{
  "rotation_deg": 10,
  "widths": [192, 288, 432, 640],
  "optimizer": "soap",
  "merge_dims": true,
  "sam_rho": 0.1,
  "steps": 3600,
  "weight_decay": 0.4
}
Rows from block 2, named by matrix and row number. Each number is 500 + 25 x the weight over the matrix's rms, rounded and kept within 0 to 999. All counts start at 0. Numbers have three digits each.
# short0: shortcut pointwise conv, stride 2 (model.blocks.2.short.0.weight, 288x192x1x1), inputs 144-191
short0.0:535550504454537525535499536531436509452533454498510497542470508490499481533499527537429482501524485484528524518507501477492506461570501515484508
short0.1:462473513495476487517485483488461495480497512533493527560505487487485478492542478514553534482472471472510498511532566510479501431510491475490500
short0.2:486530506508514480481491486511545477533489505531517494487496504469518502503501495515465502498516527549452546500512518488491466483519523528544490
short0.3:472499458490535507458501492477484476517489521506493464504500498502505524504559499468503539483511475459512490506518509525493499518479495493456539
short0.4:483478536507478501473498521495487455487469485530518557523494522550489489491506447386554494529474486484464463460522485483575496514479522477514511
short0.5:543511529494503477485528492540519496472496521508480493452528513525448471549511489493515445502503493493501498511507500462514517497492512520502492
short0.6:498452514539530499544491445505497547503491495490521516489510526476516501484524484481564470507497511494485519527500520488491481478474523517462478
short0.7:509498530465516433448482433543519522496492512526452543508486493473526522545477483496515492538493466535489529522518527487447463501477458457501493
short0.8:467477514500491522518441535517476464498444500522494524487514488480481538489469476535523525498529460482455482562481505502533477492565463529494512
short0.9:484522516502430537479475481522495478500491485542502522473469484489471502496511512483508498481468507497508521496495461573500502536454493517510495
short0.10:553492454486502501480501501528501423519471525488545492463496528448514501524482503463508508475505517465543494471549497493506458505473523531476515
short0.11:522462499555513471465510498470494471541500502459481507517503465489475453575477507502495495517540465521516450492488510457546477493522494468545513
short0.12:501517501537483447496519463494499502524499505501496473482466464466496492551459528485478481503469556487518478477513487481503490478498516532525463
short0.13:500478505560495520507459494488481523473537498477489478499506521507496529458509548526560540510545466473532454478526516523450496464479514474495458
short0.14:505519516501495470461464504574509471516504487479490498518504490500481457493442511516530526522483479512491483467508457513488485494551549514474498
short0.15:499459524449504505488508524484496526521478537500489478472532489508552483516468520518482496510535488498498475479530511474515487489495496505536499
short0.16:536547496493463518542468529484492468479463500493512494551527496491514487527500480504482459492503537522473543512470531548479508505512513544473461
short0.17:542485470502494483472523483492493487473510499486517491525454457500509438497475491492503496497522474469458500546474528525449455506491531467441506
short0.18:493438534499495485471537488518526459492530484499542518520470512559451485508500535465475541466474451515492530526489512514520496466470480473538558
short0.19:489515493495495520485495501518533523502477484481517480547515488491481500456505473569510473509542554486552499466496483494516511520491483503477501
short0.20:512493520479477498520459537519501498494483490509523518522510522555484460458449483507474520494500494543507537496507531512538561526479490536497490
short0.21:516524489514491543505538495532472507493495533499509523495518526490524466501499517481486464523554487531458528501504509471513511544494503509472521
short0.22:519535496491495489501515490521463514452507497473515485486480483532529514508493455520530508518532473456505455502530510500522482493532492486470506
short0.23:487470461493493458526498494465491498528510483496469462469532467468541475486503505526494491448488486525515507476474470490483492485514495485495507
short0.24:459522509478445497504491522497518518496541511518464488482516469533480504511451484479490485474463475503490492486543501526477481484499512516494504
short0.25:486443492519454485511500496528499475484463502460497552520472536527464470513501496443487474488528500526487487502516518495506515488495446491494500
short0.26:540467511496503515493492523480490492503481436501510485473498515504470489498489458495484485509540474509503508494507492531515487578493479541499481
short0.27:552477485482481506501517529458457480502497522462520480500529502472435464453470529465505487493525483483497484512510519517517497524515487482469507
short0.28:516481477546470490485520458496486504586496514496517537506475532482472472522476492469463481495470505507520500491471487475471503511500534463471518
short0.29:480505522548492493528504576531510479483540474474495523466462490486491490497427500470544505479496504470499475513503484507475505524502480524501528
short0.30:532479537464463468468502512497528496507538564558474502480535499516523469501482494489536504504515528482522495470468467494517542451477487508491498
short0.31:468476509530510508490500515463511481487501462457470545523489449500511478510457494489493487460503503484506500485484508492507509515550498506494492
short0.32:475518471469458495505526491504503507467522492471507470474513503525512470478540470483493497476478488512526490456513475442508519452528512504565511
short0.33:476492471517521508492493473502490521482478507520479467505489503489489505529487437460485492491478514496532545461505495528490473529449525512524497
short0.34:508493507489459525509483469477474506486522490503486531491468556457485506486476480497502536494495493496462473494524477556489531520459531494515475
short0.35:504496533499502482469491506470514522489538515482512511487507476543509486519527495531514495534542512530531509528477511519472545498503488507517494
short0.36:508470579507515504492476498511502537495515523496525481439520489523549513473506501495497523487507480482494546485501484489504496491552502529476480
short0.37:528496510503478515501465501466530506540483483488509529546478496516532457502513548512466486474470494521493476495522487490457478492554493464484477
short0.38:513477469521499444488505509502535520522473490478506446496492562519542463469480518481541516504497482478495513500485503447454447515492496520468484
short0.39:502519523506503469498470491476454490476561512507506510500463495535492514541543559499449449500499435551521491516528563512473491511479475479515463
short0.40:503478491494469456509476460523498527499483476499499442500554525551518459553486449461478499500514492502532478502535489469498487460497471495475455
short0.41:536502503497491470500488507478480486495485494470470471498498480467500541510542507492525510480511487522507517484493485503471546533479518486553519
short0.42:472462478494468505535536474471496514524485477474486485465456521479495514491441528484520514479548494483483523524562490512525502554497476474513501
short0.43:502552510481531474510543496478479541493544516496532471488494514484539518451500509489537533490500528508479540524500497477505515491511523537474513
short0.44:492489551500518514473496477524548476522471491521476508531501503498459482500449515503523462540537538496511506480496483488502522490495514477500498
short0.45:456489523494478535528521529513518521530503521447519476485482482504478487490508516525495536513516525516489469487484460518513526498537492499504471
short0.46:509494485476522444519528474512483456523505513505492480474504476505519539507469476523562547528510477526471449509470485471504499504487525506481458
short0.47:497445493508479442471425522498493492479547487471505435445498516510474499511509484529494478468472473484510518502492512483484526515480504519490552
short0.48:481526532445553492486503532504537524481454510498460441460490521505510436537476491507504514492528505540477530510476507500488477528490492464500464
short0.49:537504493483520456498538469502499520515500509493501510511455522507463482497501516532488514505512485501490469498490529495485444511514524483488496
short0.50:499465499511499543530460496487492512492485551490488484509482448496515459501512451520488484481489487518517495499490546471495486523509539525492500
short0.51:485459492553482508465521502476485462525444486481486498541493452450488516557499522473483475501510462537511486479509539520513454510513472515544504
short0.52:477549507552500485499533466501520485523480500506495478475500505481505486518439472495480503551489491499456498517466507507505504526504514482518477
short0.53:505486465519490500513495498501516503484513466567508465466482526452514527481480515459501437502531486477448475482522460448462480509549526449475491
short0.54:530502515494510437475489520508471455477458493512502489477475507498469534542506511475513486524457496503517489466463455493519544510487478467488480
short0.55:498491463485500480528542461524523486509487501470495531501490514435517523493464558511498486557466506529540499516531469518519478505484520471583524
short0.56:489539508526514470502481473509495460506463510484502520460515487462426492528442518497483510502476507495479486460461507478480492486455518505505498
short0.57:480506448461511461476487504560492452512472479485511495461488488482517486509495492495510541522471537502505485509552508453504483518524509480506478
short0.58:471474512502488488465460483502435475446486542493535505519494539505500508504482491520498472507473500495487471528474495492459527504482493522501461
short0.59:450501495527551474536476496531475493513496458486494500549489455497489430505446505504486494523480473514512467481463510512465475531552527544579496
short0.60:487477503501521541484508499526520505536472471493459526465512485493538543494517528501498484498535515528524463542516504470497491453506504512526495
short0.61:490459490499512519480483499475478470482476479508539483436480508481450443510527464471503528552488458469492483511444557528471476469483499507484469
short0.62:534513527510465480481517489494501483524520519474497496514480482499494514474508483494495529487505489542531505481493489492496508480490509513515481
short0.63:521467502487511478503527481493522502494487527484499501499515519533488439476528528496478469493498462512467469471488535467522445521498560504486497
short0.64:464482515476496470494487508514514491510491481529467507483509519527498500499486507486483491454494488493510460481523499487450512507530530520526508
short0.65:477538510506508497505456510518545535487477507507506517517479503493512478497475482504466494516504499468511498509539524482476539449510517506515484
short0.66:487513515510497498484459480508499525483505520525446530489475456472523510508519511514462487544510480475504516518488500525510490478522521496497516
short0.67:489505543486492495502485498504492483508502495478491513501543483513523521490500501516507517494515486489507498536477493469482504495498485511513508
short0.68:473490482496508482489480481497491503444514500514502519486472515480513485519473520459538493501512518482528527469451472520490475491520514493489501
short0.69:521533456493502449482478479445488520523489493513453492539515490530480467480539478510482481482452486468499516534486498526507543490508468502490502
short0.70:477479489478538492482464493470454476454506532525502479471468466500474510505529528481487497460545461508493524477492491518483509527500548526507515
short0.71:492519499456482517458462491484515515494525508459488472567502439444470483473497496450480508514541489492491513540518541492517512514458565514530476
short0.72:565491467562486485542459536461483512487488458491519482485471484529494505517477503487487500495531501534483546533487473474483497495416495480499495
short0.73:497484528472481448500500523500480533504515535514508485485547487518490487505486469475496493475503485466505464485526519558503445483511464477431539
short0.74:500459477514469558478509498482482511460524496526492538514524491489475514510509485508512455487467526505474528482486474493512518419521510482483479
short0.75:516535499474459556515477496499494490510474460485517493512528472505527469476514510529492522499529529483510495495482492504484464487522482476463542
short0.76:458466504498496495504555495487509531461487495558486564532512517465482564571494507466484486542512489432508524526503506462502500488456510467536511
short0.77:499539475549492496504516476534495509497465488503494523461526509492516494544485499508509526522465478512533501456472533504534491504500493526501464
short0.78:486513480506548526534489536509491473452525465485541474532487499490526516518522482508543495523503469513515464498508525479497513487516475471492490
short0.79:525502504525499479443493555546486513459491486458485517499470456540546483496505497477508503490521481476410492526509527493507490523483527452491506
short0.80:522435505506504486504491447530486481487495487511497485503498446485488513421531482469528477462493532492513538508509490487482519513502509509559528
short0.81:462479486483520508523495456477467533470532538477506506454523489533467514486512493471523498487482525486503493502553489481494502553480501498489547
short0.82:459465489511479484525510482536500521504512488489512473539519487512513507480477514519484511509540512493495534495521478499467507524516460508469529
short0.83:490527504466473512512473466487489527519505547503518507499500533498495500531493495528451520500499498492515495520482481504515522472508492498500493
short0.84:511483457509461515514488490490500516511540448493504535499480456482490482536519490461528481508524494504494518526492535485518496460431496518466519
short0.85:470503509510503492468485429471539511527406464497482522505485510492543486487519503518470502501536498511469495510491519492515526486476485495510479
short0.86:550523470459529510496549473485520508514466461511413542519489504496516554482538497563477480531527513463493468479508528513510528455540534493496478
short0.87:528504543467533469493476510500509519490483522487481526451520484469477524538507435565460468505531487489488485518531443483527462497511540473521491
short0.88:526482471504502511513474502527496504470475469514488493465497476520490536487512476511447488511529514498520508484501532494480498535454483506531503
short0.89:500482509495464505502540530495485427488460518487492445545488506457488485472483475536520510474496467492548502541438483449490508470514470524495479
short0.90:514496477550497510499528528482511478573529483480519548517518504503500498469487461524484480499489527509485517511482511499575517512513511519466497
short0.91:496452478495513473467486528489479493477504469435478461501554515479561504492466484488480487499522468501514502491561508540510521531517477486469500
short0.92:488535500535526474484481518507496558533487469469511479483506517522495505531487516496508461493509469516516555475456498497515504491489481487484452
short0.93:482487494505483434478471548487507501470530510526516512506506471488500524504510477525460481483549499490443499501525530514461504504462498482484463
short0.94:540479540496498490516507535524523513515462506514543512531450518496507468464512535505496525529497503505495502472555514513485510547526498541471495
short0.95:482510495460496507514476503526538517516447534482511531517489494552456546458496501500498493510504511469455530493485470515499482478498489478476506
short0.96:471464503517445500493520516449488475486530507507489490476519467538513515505526487501492502485483502498501504497454493509491483522523531460466465
short0.97:455519476503521490508511517508502515504530496495491498459486513523490489553491476494514494490496514479509476491549451508510516489582485483502507
short0.98:552527486515494481492516484481486513548513477503511520500500515437510522492525506519507552507544502507528503486502539507506505497505482459476515
short0.99:465524488531489486433423524518483506521516477495479445526483483525523521478520529475472495472505452512525486487507512496507490500462520505544519
short0.100:506505507489482508511492506494509491437509491502479462521510520480476523514558507498476492507479464488494515528485509478498493499494528488477529
short0.101:490500445441483488520506552497499530508521492433475538477480512466522505430451456490565475472478558488517486479500503511508495506483486494507500
short0.102:516484518490484516464505525554527514461476477501478488538484518454508519474523489483472457553423463449553492488484495499543490488503553495624497
short0.103:554494498460482494482481475486478456515525513503525481509463505502455460458510506534517536486527479497515542480514507506472470468460470539535526
short0.104:498510510513487516472498512469452512528490474489538504503499514474488491500506472501498542492533513512519514514506504462578500508514487494506471
short0.105:482491518505482494502479441511444447523496470517519523525499498489462488471478503502506565486507486492491517494502497512506504479497502520496506
short0.106:505461501540498473500492477452489478494489463524540480500535468489520533511564546498474482475487512484487532467516485518494517480500505498456505
short0.107:511508512516481515521485509471461524501457482537511528512510514466482487530445482548473512507522522468478492477479521481510489491494538546479521
short0.108:501546483470504483498494527484518472538494508515485525497581517504498511419460487503528495457524533501516495500505494507510493505531493473484468
short0.109:521537453521497492491476496536495500501518486503494508518504502493525495496467513521514511512500505505460478477484485515523489474489457496503509
short0.110:511492553497520465465513507504530481474512501547495504492486491520496527503468486490477504510535539524465525525474480505488519502505528486531526
short0.111:458502467491468505514544478505487523492482491512500519472505507491535458485490505504542419509506516527518500545509494468478556525502484506529511
short0.112:481494496490486511451474495501527501503530491477494485508503493467463493469500482517519490505496451503475557477511453499526522510486491524528537
short0.113:516499495492493511495536491500517470478468526517481516499483506501513469505495453477515464505545516481496493479563510496487498473491491519492556
short0.114:453499513463492545516527503536486494512478479579491505486494500480494503492496524486498533495470518518497474501530453523521491512556546493492495
short0.115:509489485507529507540499459553498494468487529450458465515484517498517446498506507478505478505514443495497485520470490459515509501485504491491464
short0.116:465495469523511527501459527507497493514521463476510527527481489486493506471452518483505444465475530495491515523498488456515488502517555539472466
short0.117:572483477544467426480550493509505489469519526493495513433529505479472491488489482506499491513447515537492473532517487499527520546477495484462493
short0.118:429503497471463474513499502506534464487507482498496466488450455489496483494489526507524472487512451477481486461482506500449494490486465559471475
short0.119:506525494443496522496497501520486487493493461459494525494482511489481453478528477477468538482512464461488434502479535472506475462522457481467452
short0.120:476504503488494515504521550513471538512525478536545500484478468514518480509504452490483457526501500462515502509492452500488562498489451489506504
short0.121:464504519494466518498498506499469550535499413505520531496502475497500465490522536476452504503488472505532516471482494492485476490481491471517483
short0.122:503536502518501519466497517493538485531485475499498515508518484491475472453472534496526525483505495494542493484546494501524521505532520518499540
short0.123:493483501481509491521481497503530456493504492479516439492480429508522477452492537462488513526502490471505508453469499520496480465469525525512503
short0.124:497493490459532492531511461491502515482490451505559500528488445499469507475475520503482527494527513458523491517497489483505506517499513544451458
short0.125:495466464502476485474493547443510542470512527478543496520538498485512501502530489505476496504483527557494484533497501501490491471567473479510540
short0.126:519475505478501499503512519475500472457480469494496513509504496490497539476454564491507461482506487558510466477496540498474460539493523465511481
short0.127:515499470538491506496499468537515507492502485493524509482460490474486526464499512458480493525534478522492465478401538480478517499511503503490466
short0.128:496477495483507459503510464518536462525454515513542450533501516496511509538562547444506487459505518484508483495516484478541586493497516494479506
short0.129:456450505525503501491513510500517495516533522472493465485519525511493517488545537459500498511477500506550500486518508508475495475497492505445480
short0.130:528520523498495509475469505547510458507472489544522519489526535527483497485502471491522470476547478513486503479512495469476500483486534534511538
short0.131:459526509504483512495528505488548488465503526463493554498483523494481486477513486463479471501497524499487502542511490450520500531521495517524504
short0.132:484497506494489522504485489538506492501493498448508503450540520494498554491514487526486463501517508514481470570482526500480491539515512525506531
short0.133:506548516502501509521495472491535522561484469552508460466517559475485502493490495492504512522508509476489515536464511509498498500509513521493477
short0.134:488515520453451495508494515517467498511481500488476481500522489467472490509523499498464453496478489478495533464525498510541501495498515469502487
short0.135:533476517458491473512513491541540482485517453509489546511478544481503506502496479468476501506533474462492490447493493467523510445483503485477501
short0.136:504482480511506547459545469505484486497540471497519557484491469511520517570563489493464502524483499482504493492500484503490526503459481531500562
short0.137:508466491505502506482510509491472486513499527488473485513477506493489471493497506460453510496492466499492517498492491504506460541494472476552513
short0.138:551517497534500487476467505481484513481464492512510485502523562493472485469530527512495569489485492503461457462521496529543491492529471522497521
short0.139:477565454520473493451484452495502511500510510492534459531527502524500513503474468524509506507516531527501500480506500485523493501502549557498482
short0.140:465546510489453466528536507487494507493494470516496498510515500475508498494513482495472503490487520476523473516516524501533534495491507505502528
short0.141:461539527469520484524446516501509499482530515472497533501443441522470501498499511486470513539456495495477478508490555498503506474544478547527487
short0.142:526477514526515515487510480490495494481473528505515532495455467518478514466493476523495479535487470505473565518453462462494497517549476486526466
short0.143:505513461473483481533504538527506479547517545477497507489527491511484456454488520479580491502512523481512510482490492492479479500540525511494463
short0.144:470554476529539511531489532506523440466534480524513452529502480492502481522463528525514487478457495502514466477499513543438504544536507501471470
short0.145:500531474485449540467503503522458534481522511542495525514491477506542521486458482539484534486478498507513498504497506510489484492545505478515549
short0.146:482459446491486522457479517503508528536477495441536464484482464519471479500512473532489528528590524524495514450500442487522501504495505507506532
short0.147:467448496492454521489535481500491528504504509531451523517466500511454484508478521521465538460489472482506480494512521528493494469464492509489501
short0.148:522512499489482493478551513504543495498467497488541519546499481498502466472502499527466475485528504502527517445488467510557502495520486525462482
short0.149:508470518489513504490493557487433541501476475479536504486517488495472527518484512505533487528515513472509508507487494497538522497455480523486511
short0.150:497493487491462511506504445537580508556489468492538460501522505489475520503476526523503476534534536510479507478461475507454481486487524493505528
short0.151:526486473535496475507537467476499509523516499507465499466486499484547456452504494501536505464452450522499476508509452538482505524493548512460481
short0.152:499494503517546497457514478517561490495475486474507517493522485555499469475510501456492496494489506519477483516524514501507492522491511507491525
short0.153:531453525513560495516503478504502464481499520534510489454463431525471527489523501490519477507456496553574470504501490475520482453446529504467504
short0.154:485487507505561501483509491533521532522472508481531487461501475501551576532514468451490538552500505551505501533530511498503507497484542476520528
short0.155:447504487525537503487580518497513434532456457482486487487448496529503511508484479479498510452454571467467503493523524505502509479482527538512537
short0.156:487498504511487472537519501514480461480496507535470519486485485544518503494503499492487466460560488493546471487521487484513466514495507554487535
short0.157:518477434483476492465510515497503498488498531544494559484521521534563477504469490481475496503437496440508541504539518497500490500467508565478494
short0.158:505531519449526510497498470467445492529556507501512552513443511499489510505499527537499487524449453474542510441525537517480493473540495519506496
short0.159:471495516456498438569577552485527445486466514477475481502504507502480479501478505536495528502498466505471464520531486495512489463540482500549503
short0.160:465529514490498490470473542518480488513506495512495539490509495533489510467511515582502504496494539470547482454505454499495521478521502496505532
short0.161:493482530486439513490479487499521479479494433463538524539450476472490423494515528502511499481482506541505523448500489544454547488478511514554527
short0.162:483506505494526496537521478496471503486511497523497450494512503488483538533501492479491498512483509491498520504529505519486493468473490520540478
short0.163:456527544493424472477506557511511484503523472552512484480467480497508509465474489520490481445523559486525533497497474531503545497483496493529511
short0.164:520531509475486477520458487485578541499488508507484494538533474542464507508511488547488482490496472518447482447508515495504519545477518486519473
short0.165:499534501499501453539486522508495485519510509517516514517501439539504489497523475488530539503513524502519516468530481497516545477540514494470510
short0.166:480512486508515535489528507518486480527480497489549507500508474487505535445512502456461494517512511482447497478528506480500481524535461477455521
short0.167:500479530495529510475489480459504546512525492525501501549536459515497514494471538492490513521513488474509497472483496511473538491490486503540461
short0.168:459513494492483489490549509494441520488506522519460509504477478514458497500541489431516448456500513520474462494477542507479497514509546458466491
short0.169:519498511557527519517483512493537487510507486519509495470494491489502513484486492502524521508479495517550464518482511498467499549486549574507499
short0.170:494504507472493523496487481524535494499498505499529492556507508531474520539513473514512500541467504526513493478512480490520477473471462524527533
short0.171:507489465484528481467505482532474489503515535491510512516445491514521489477530502453513497503512526485496479527563501481505486487488462495498456
short0.172:470456500481459503496485475513525503489506507523463471479511553484489489488458492484522504508464447487527484497481513498513512491539528494465494
short0.173:499500477521495513490466503474502482522471495524511476518516489444479522536532460503504487499533498498461517476477487498517476447465511508514516
short0.174:463552498528514512503498492484515510516482518529526491497501478510528491492508527474518467515447496502491472491499521473502524546515502507481473
short0.175:516477558449542488491523499489488486511484551499465461477487561489481491457513479515553523556502486489492471522502489520487518431498487521550500
short0.176:481462527488513517478482468478519467497523526499475511503496534497497522496445482496491494491540520480507512506472473497531497551494500505481507
short0.177:570488504486467509424503506519478505479478492503487504479534465485465545526558461510547465511509528486479491553496492506575526493487476541531474
short0.178:459507502529495488487487497471519476518535465525550540542522480551493520483500502491470490490491526487532464481460485488511484455480482571499458
short0.179:514496466508536477504524508497508489499522525505494548510456529493526500496490498515554520532455543482556480526497500516505492560494551525479520
short0.180:520471493459510512494485478500475488479507498517512536485486499519509534531486534469516521524547457531478508502508489475510479475467518472514530
short0.181:507508495516499480474504456522422504462506554445479513493462498542493507440529534508491475491494495499525486507528469525484522514506499506542453
short0.182:512556513491516479502528492494470518490475491468478454519497473479479519494457502496468477492454562494462521467512535517481517480518533480523485
short0.183:512508528470449496469469544515455494480497495492503519472477461494510467451490522475518478525527470513560507522506477525505481498502504504485472
short0.184:510511487482469495472481498464503541488508481521477530502505512508510492524502473515480487502481487473500504504481502548475480537531508494474421
short0.185:530474528515539473517517486503477534501481505422497492468475514461492504497523499500485478508463537507526503516475474466446461521495436500528490
short0.186:512478512477558558549476459462465517531462529487492478454486510485492491440511503475505549489483582488518530463496495487516479470517529477495495
short0.187:484503458559529511542500531493474490496482504503523530520497481515510518519499504481515515541510472515455511553453431492517502526527537498521520
short0.188:512514424502470493508496531514480492479565519496490518503511497513494460473478535514479489503476484491537512499449516512466517572492478505482482
short0.189:476496468492437473500525529477507476492496539489438511481478489479501486479463490559524517461542521487450521526527509492490475489474506482504468
short0.190:471522501505502504474472441496493481494482510495499509506507552517498455498495508518520480513458512486485497530523468506531526492527491506499482
short0.191:478500497457473480472490502518505476505497503477525499497456485511492527512479491511514493479476509530519492475490465543504507454482506515469536
short0.192:484488551494489499542482549495473486496526526505456532522532520523502518504490432483536471467599461483484506512487507465508501485492518496513538
short0.193:505525480524505515495439554555460480461502485513432515489522502513544541552527505483501465505499468522492468507536495501483471477505502489436518
short0.194:497536481540484499503520469470487489466507489520494461497432461524498525485447483461504477494493585485539474511512429485515492510472501495508484
short0.195:516484523501553474483495491464493511540476488520493529453417498485473481568497500545501487575483498504502532465526471517528474482480518507493487
short0.196:504442523564443464491492497477503485496499491454515483513536532469525513517502521511511483486482497499504506564541500529486467533498571447502491
short0.197:521497516513521502474512504555536490514514531454489501474500482529468521478488474465487551468517515469500511460505506511493507494495491485481499
short0.198:456518501514495496593506471493541505491500471509538465504487537464465572547502543488496526522459464466502503509454522524466468518484472477485445
short0.199:525530484515519536495501509462497500503483505528519486504510518502489499484493473512503483565483488451476455485495556512526519499500476520470466
short0.200:527487496460503509517481536486471515484524496524551505462489476500489466537549481479485483535525581460559490539524480515490522462492513526494465
short0.201:488520487497510519513513520511503492514524489516487483514482468543490468531469498492510476535495499506525518454510486472516538467518497496483504
short0.202:513499474505536520524485511464487527510531534507444475508517546490488465526485516477508505495509477525502509491473504496486480482517518496483522
short0.203:457502561532492477513461530508502488525500513477511512455425548469545453470460518487518496496502504507530493518484493517471530582482459460493519
short0.204:486562517517496491527440488500488471503530470500492490492536502514511522496515494460508504501501494507506496510502539529517511488508543486485496
short0.205:489475490542512542475504508456483470526463468488496527503487497539488532521517505535481485447539500505509499494474483499465468484545508462569479
short0.206:544497519494483481513489506456494487490509517520556497475504499517535471490532494522532519494479487507499497522558519524462505480519467513498502
short0.207:477499508504466532476508497476470544505489501500454458507477537496488479550524513517518502477456482518516498501528544532506495450523548513479492
short0.208:522492502541491516498514503577508496498491486478554512483497527523487447461517542539479481510482524521508486506487538490480515543508501516560479
short0.209:517479490490470511500466486482496530557439506516516494491512507480514512507479494518533552501543522469536484473505514434466478504501528525542496
short0.210:510501486528479516460484479533504506524513498477538467473516512520492496497490511524488538475494544512506470496517492487529492491528526520486531
short0.211:494464516492490527487470518554487466528497528460531507517471504518462491516514492448543477504488475495509465490546515501448529501437501506493518
short0.212:490476537481491464497492508498511521485513416497547475547519521522429477477479463489536504502491469535510524469482482456493505471485522501498491
short0.213:560480523535492488542538491556501474490486462449521452503524527516508486494482515522498521517501495472497528491485510509525537512492511531524495
short0.214:499461545519436551565494502541478520503532494495483500535542508502523496479494515499492482516473515486523464465462503494527492502481482533521466
short0.215:501517491487508492527528509494482521506541502544482482520525500495460543526515553485507481508502484456512509546477548507513530513486484516546517
short0.216:530479546515493477483480486539451500456514486482493479493522501533514506469507500525472479488478492537495477471520453500515560539502484513496483
short0.217:541523516490546511494503485501507476450504510468485510495451479500502404507492515512483492493521490475480519508530529477487508530470504519489507
short0.218:497460442545518522490459524461501467478473501496460516487484544555514515508504480515496457513469491530477472431475484465515513466512487497511516
short0.219:488527472502481469508440462548536495527498476555435532545503469519470538511481470499498485502489513541494524524514512508464509455521500517497485
short0.220:477481519517478515507512471531480478471480537510500513514525479516509504506524499486494480510528484505497534508485498480486516465523493530463469
short0.221:497511508532484519447471518482498475497536487513525489464462501493512487519515496506533497475487467484486557482473519473492488459518506503523499
short0.222:467486467556504518488530440479481516540503491481481475447538506515442492470481447506508531469466517469440467480515506504465467470514496461485522
short0.223:487489486520476497518503489498503516506505541494522502479538481524445498532503520522495481466483502453529446497510466484507521491497499497505454
short0.224:523493459476490498476533460533553558495534466499512494471481476489506528486486518476511491519534541417472520504514480476518532508491531517522509
short0.225:520534466516506514476441492489470495481499476494490543529531499505491494490530461479486473479492457490533489466506458540481466529473479485484473
short0.226:459476515486495525499528502429503489490513500497498515488473478495496522499511542483473527491485500531547496520519465511532499484512467518569563
short0.227:495479481509517517512506523497504473493450513476531476534489508492493493516480516470520490530531463472497485498526532496529444467495459457504538
short0.228:496542511440479490488470515505496520505453516514541481502496523454451514525477463492487513517506503490492520500489450464506517511541487512501486
short0.229:516492486501462486522505504491482457479497471500521450489491523468526559458504475517495495477490522509528496526476471529493478527450466460485497
short0.230:497480463493500536513519511472489514476512486511490485439479496487470496515483509502530490494461483522513503542489527488481462533498463522476494
short0.231:558500482508520490462434551491488486446494486536522470532532487476495486535502553496502505522480516481513453520477482489519539497466498510466505
short0.232:488463489475489537512511484472515511488504514480527488516501511541493535509476476491529521541469453489453467462497487483514483494506526528486491
short0.233:498521496463510515502507447510486510490519479461519501502488540507493481506499498437501552480530543457478528469464484516476494456509480500467505
short0.234:505472492517504490503539534490500534509500533526500534465503511490475523525521530511473493492477515483483479529488502439525511545488448520496514
short0.235:522527515474540546461466547511508482504477537486473444483481513496485508464499471486511512510482508504482525453479473476453438534483542524503481
short0.236:495478504456489526506550502508481451493483492519502562493498503486502500436509529442523519491512527497535468509466515520496485516523570457498526
short0.237:441434496499503466532530504529488527493506485504512473454520500511539481486461495502525497511490463524499493507495534532541498507494495548509495
short0.238:476477495534513466482506474495549491525524500517532503499501492544497518542476524481493482505495498453503523476516520525508497483456511498505483
short0.239:515510556480524502470488509491485540514507504442463443508517478480485480463533482479504493458498509477474460517527567519501451494456513464523524
short0.240:445516518550549496495485498471512474487518493495489446474511517484496440455525489481530497469489512457514498507516495527534520490473496507507493
short0.241:502497525475486467481494511501501495549509535492522475488475523534473480480461504419509538451482447502528538482501500490495474482488505503496474
short0.242:519514466530506486470481473483445485492479523509496516490514473493519486537515493460507467481479556496528476479509500491486549500516496481468475
short0.243:502484519503519522526488513530509514504511495502511483422483531495492494480502515505477516524508491487465540510519477495442447532464500491499485
short0.244:525514488506479474525487489536419477475482489456483487453508523492477456498510481533496506507504500499493540492463470525518514514512487507510502
short0.245:474508507461483555542514502503549519481475488505505518522494513492456477534506466542473530476506532495486509491525493499480487478462494490486528
short0.246:520502548520492504462507498549491504512478529474508469500505495570489507515529528502514484522501482481484471485489480523483491539442484505458532
short0.247:493483491525467504478454515507511543452483531499467504505535492513546546487491501499476478515561492496504451516510500513480545533528529463535505
short0.248:475497442485487468501513497498545512501462524480475534504510515524505478445489489517496484489489532517456526553517456466502504509492499475507517